Weights of a small image denoising model.
Training: soap at rate 0.001, batches of 256.
Data: trained on dead-leaves pictures: piles of overlapping shapes, 36250 training examples, 69.2 epochs.
Rows from block 8 of a small image denoising model, named by matrix and row number. Rows with one number belong to one channel. Each number is 500 + 25 x the weight over its row's rms, rounded and kept within 0 to 999. All counts start at 0. Numbers have three digits each.
After each channel's rows are labels from the 100 images, of 14848, where the channel reaches its highest value: "colour at peak" is the nearest of a few named colours to the mean colour under the peak. Only what is clearly more common there than usual is listed. The data: dead-leaves pictures: piles of overlapping shapes. In brackets: how many of the 100, against the usual share in percent.
# convs0: first 3x3 conv (model.decb.0.0.convs.0.weight, 192x384x3x3, each kernel summed), inputs 86-128
# convs1: second 3x3 conv (model.decb.0.0.convs.1.weight, 192x192x3x3, transposed, each kernel summed), outputs 78-116

convs0.178:514496495492542489480492498475494484512503497461491506503475535475472499495511484484481493503502510504494485516501490538493493504
convs1.178:475517492506523485483541488495492473500514493511555454444507496509489438516482521497529532462483508472515476517473470
colour at peak: blue (35 vs 7.1)

convs0.40:482499513514485499513469484509503505450460523472517493501497512479486450536450444498478500498467522506468505472507513513477500504
convs1.40:476467504514527499524479477457529521472459477511502486540510507489524531499488531448527500542520504516530497484516465
colour at peak: blue (32 vs 7.1); black (30 vs 10.6)

convs0.108:482495470483477498524508510518483519474488511502493487518488495469510473537523499505482515507490562524497514477489489524501515529
convs1.108:490540466538508469510535522538456513505485495428492506511522498468497507548563477495513510490513464506494519490487505
colour at peak: grey (53 vs 21.6)

convs0.61:493472514464490483485498477495468490513491509486491507504494498509509530511496486468510532495496528504483482496498462507494503515
convs1.61:456453531495517476545545495503508480514496488514468505491537483501516536531544476509538513497497510499490515520507485
colour at peak: yellow (26 vs 0.7)

convs0.111:506482493489476493501501487514468528534472509463510469521472467516498481519495492480468501471473571516502490489469490491489530472
convs1.111:488525494542501468513532508536473505501489457451513483513522515484501483504522492487526543478512486507500514506486505
colour at peak: pink (52 vs 8.6)

convs0.135:513480527501499538484473512522496522488506505518546516551539512489505530501496518566508537494527510559508507517552531533495490548
convs1.135:478498469514507432521520498513498503505498498550506522504496519478506532543463519479558509497504481508512495495504509
colour at peak: pink (70 vs 8.6)

convs0.56:444527492510495482469471456530491493488509511493509479503523493509480485515494480510492513510504500521495482476501497498498481489
convs1.56:528489494541495479563490539484486451508493526510494435519568457499496501510502491530501479492498489522495521511465504
colour at peak: white (49 vs 2.8); pink (25 vs 8.6)

convs0.84:487513508485498491499495511514513497508504502499509492490488509491489511505527518482537489512490497477509518500481494489519471502
convs1.84:473494469513552515503509449479492480527431501553476451519536490528494523515495479480493505501487513505515495488542454
colour at peak: black (48 vs 10.6)

convs0.147:513522515508506486487496472512515499519525513496507490486472450475520516492517504496504489495509508479498503518503518492520502508
convs1.147:497541490484488512487563547499510478490467501487472438473558447479503496498482483458516521482479505503489480548497472
colour at peak: red (28 vs 2.9)

convs0.67:491514509503525508492473507548483512501502448494501459524502625510490450453505537539473497452518521533533465508538507471507497530
convs1.67:512471478548520471500499495561519521478519476562519501506504505547468512537417509486566487490474497475508507479521516
colour at peak: pink (71 vs 8.6)

convs0.0:482515472507495490467482525501477494516517491503499523497522536492484483525516520501473526504494477495501506518493524492489452490
convs1.0:504515493492512477535502558460487474511484520537490422492550443520469500472507524495503515507513499478484468517484515
colour at peak: red (27 vs 2.9)

convs0.174:469496482497485523496492506517490508488483509480513522496522497524467484501491462509479494460496482487490513501503505523467511503
convs1.174:496473493497515499548540472507513475501538534506525484502539495510497513505502491521500490470508531509478539498503479
colour at peak: blue (32 vs 7.1); cyan (30 vs 3.3)

convs0.82:511511486505491506447492508490486504521518505495503505497516525506507495503515524479461505522502494485510537511495507484527455517
convs1.82:498466494493512513491570463467573503510516486528504474492512493551505468474494526505462461483515514492532450499541463
colour at peak: green (28 vs 6.2)

convs0.134:482495475504487470494461475517497502484507509470503484491460443490476487548465493487473497482480534492459497476466495524483488499
convs1.134:487547485525489469500546511531472498502523498477474502486553522456478488475522480510533534489517474519474510521480503
colour at peak: red (27 vs 2.9)

convs0.50:505507491512479475441459482480513498506501500520512493481536506510507519549498519502535484470522462484478499503502489462498436495
convs1.50:471482545493497492495509484490541476531544542545477442465574508547515527496493528542528478537494496489478491517511473
colour at peak: pink (34 vs 8.6)

convs0.166:521500513486506501512503499471500491525498483493494512489519481510483543485504534477501488511479495484523503514504512465512520497
convs1.166:469450515487520495513540469469549469494479543515515463493493474546523481507493503526460484505494523494509502497549481
colour at peak: blue (63 vs 7.1)

convs0.181:484484526508507494480509493455464494504507511511501499499502509529491510471512507503530498468520488513530504528502507491482475491
convs1.181:492487475475504517481539495458499483491476588571476425491509461509528548520516471508523515441493510535497481505511471
colour at peak: black (29 vs 10.6)

convs0.99:479502509510500475491508475497457500509514512487492500501492491510502511503504493513490510487487546500494491505495482512470491493
convs1.99:498518500512492502502533532504488473458505473461464486506580470476526536555474507439548524515472490481550505511492488
colour at peak: purple (25 vs 2.7)

convs0.110:493517507515483489475500490516487501505517496497496510499500487532501492504498524508501506507518491483509502488489491471527494491
convs1.110:503502504485497467518544530524481508545502523542515416458526470481474488524519467515526542498481496500477504516491487
colour at peak: orange (47 vs 2.7)

convs0.175:508507478506465503500477491516511506491495499466504489504509488492493485515509484511500481503506497493509508497496520497506501500
convs1.175:510516479492486510488517484456500504470485448559508477495493471519520481455520526464506503481524500477493441514506491
colour at peak: black (97 vs 10.6)

convs0.38:517513493492523487492468515494483509508494502510467486483507473513524501502503538471488500499483506496479490525501454490500492480
convs1.38:483454502483520495520538485489529544498492596496458483499527466516520534510486525527507472491477521518533539498531499
colour at peak: cyan (29 vs 3.3); pink (27 vs 8.6)

convs0.55:505504505508490491517500520519510500501458514513500496507481452511510504484502497500481503498537522492519518515489509496518508494
convs1.55:529496513531511511490503532468467446470478482547496469513519455508534556512515507428530506516467490497533479499485517
colour at peak: black (41 vs 10.6); pink (35 vs 8.6)

convs0.21:470531483522479480460496503533463509510464499520493473515514486524487473485508491503494522480491468515495487502489505496513502521
convs1.21:498492486521534497515535484516487441518444510474489476532570502499488556538498485462537521534503473554518556480504484
colour at peak: grey (63 vs 21.6)

convs0.107:501483483502477511489486499487493489485503505513504488483482503478500492535502503489493500501479522523486504478498496487515497503
convs1.107:490464509495483486503528516486528531518473538458468515506459519484515522492485495488499490486484495523509515534495467
colour at peak: white (79 vs 2.8)

convs0.27:502484486506472481471472498499491506462503498529497484517495444499504499509484501496481500473483528516472498473460517501463489502
convs1.27:519510493515500464534534525528511488554535489460493484485525505498456503495515503555519487582480504528458483506491513
colour at peak: yellow (26 vs 0.7)

convs0.123:472494502502496493470480511498491502487498491479513506489490456495498490508483482512516492494507531508518521514499504504510461504
convs1.123:479516487499486495509564474514494507519563517502473480479522528537448494503483493551492478517480483492473497504514483
colour at peak: orange (41 vs 2.7)

convs0.165:513518491504497472471496469490506497495526488483501514511509536490485512532505494507511491499506504506493519492506492495479479524
convs1.165:468495507481500523525558498485531515504499495484486485484504465520515459500479494507496483515474494503515462489501485
colour at peak: purple (35 vs 2.7)

convs0.15:521504514507503491507511506530501522505495502519501494507509494483529486503505515512491485509516510505484519497515498490508500495
convs1.15:486490519498530479475504503506486483479449434547470498535533452521496523465480525483503507524458469486495474515514499
colour at peak: black (73 vs 10.6)

convs0.37:494519490501509483506526496525510495489510491492518492499513551498523431475476492527511509512470484504494505497502517496482474508
convs1.37:475503495456545512532487547480486479512452470530474452522533441526483507486486482503510503494466499503508513503514498
colour at peak: black (44 vs 10.6); blue (35 vs 7.1)

convs0.101:466525501480485525487498503515490512489502503489505469509477449494520464497504507493473480503460522513488491486523485506487493495
convs1.101:485521484472513490519580537485530490536489525497495456466550477475518460534480502511502523489501507520496523511528463
colour at peak: blue (28 vs 7.1)

convs0.74:478500476505478472510484471514487504508513502493506479503499437493501491481485500517474510517513518502489501481489506498504511497
convs1.74:443505513472484502499518517526519474480483465493480492486568480500486486526481464489529533530460486485499508510518493
colour at peak: grey (44 vs 21.6)

convs0.60:499496500489517495484497522495492497505492486519495494510495488502489505497503503491520520486477502506499494511500501517500502505
convs1.60:468511504473561496505483486505511492492463504487505493532558497505493516536468477508545484489452528498510527497517477
colour at peak: blue (35 vs 7.1)

convs0.24:476486493488503526527488517502488494485482483513515520509486422492529529512528502512472501505512461513508519498512498495510515500
convs1.24:499532519471460493510493496527462486530469498510499462478493465527424506517492475532533495481487473493467502533490497
colour at peak: pink (61 vs 8.6)

convs0.88:464508486500505485466478468530484551476468516475479481516451468484480472480498496501450485501466568505485451481468528510457458513
convs1.88:485521482557507467515543529536470491512529489443473483489538522481496493493508510519530519498511467519499494503485516
colour at peak: red (31 vs 2.9)

convs0.97:454503502491488476481490475501513483498491507499488477490489497500478515503489483501525504496502513489516494505479496502491483495
convs1.97:495520520494483523503480494480508478485478483517484494535507490504516549455499527470499453526526494500523489523472478
colour at peak: black (84 vs 10.6)

convs0.169:480487502494469473502498484496503490510505505529473485493506482486473488503495502497485495485509503511510502490515495493510482491
convs1.169:487503477490478481504527473505513470482467546534486445495517490511480485530513512512540506500501509507481535521544464
colour at peak: red (26 vs 2.9)

convs0.98:509507499506507491513522500492497503499487509491509492506487475499493495509506496498506509498522491507491494492496508491492497517
convs1.98:500495523488494510491494519478494470496476479518488514537531461492506524466498513517494456505481473516490500510481523
colour at peak: white (53 vs 2.8); pink (36 vs 8.6)

convs0.34:485486505516514514497462508462510531476507500520518493535544683480520514498515509548506539456522510565504524501578537521493519520
convs1.34:492509500493488472502477471556490514478525503582503526500480484496508505536455506519557508499516503496511530482523524
colour at peak: pink (73 vs 8.6)

convs0.30:501493478498500534500502508496488478528490503471505517487502675502503516487491504520489509484519513498487515493502497483512502503
convs1.30:473500521473494494472508471467502503499496501546533437480529479516501449471503493510497518475513535482511485524503464
colour at peak: blue (32 vs 7.1)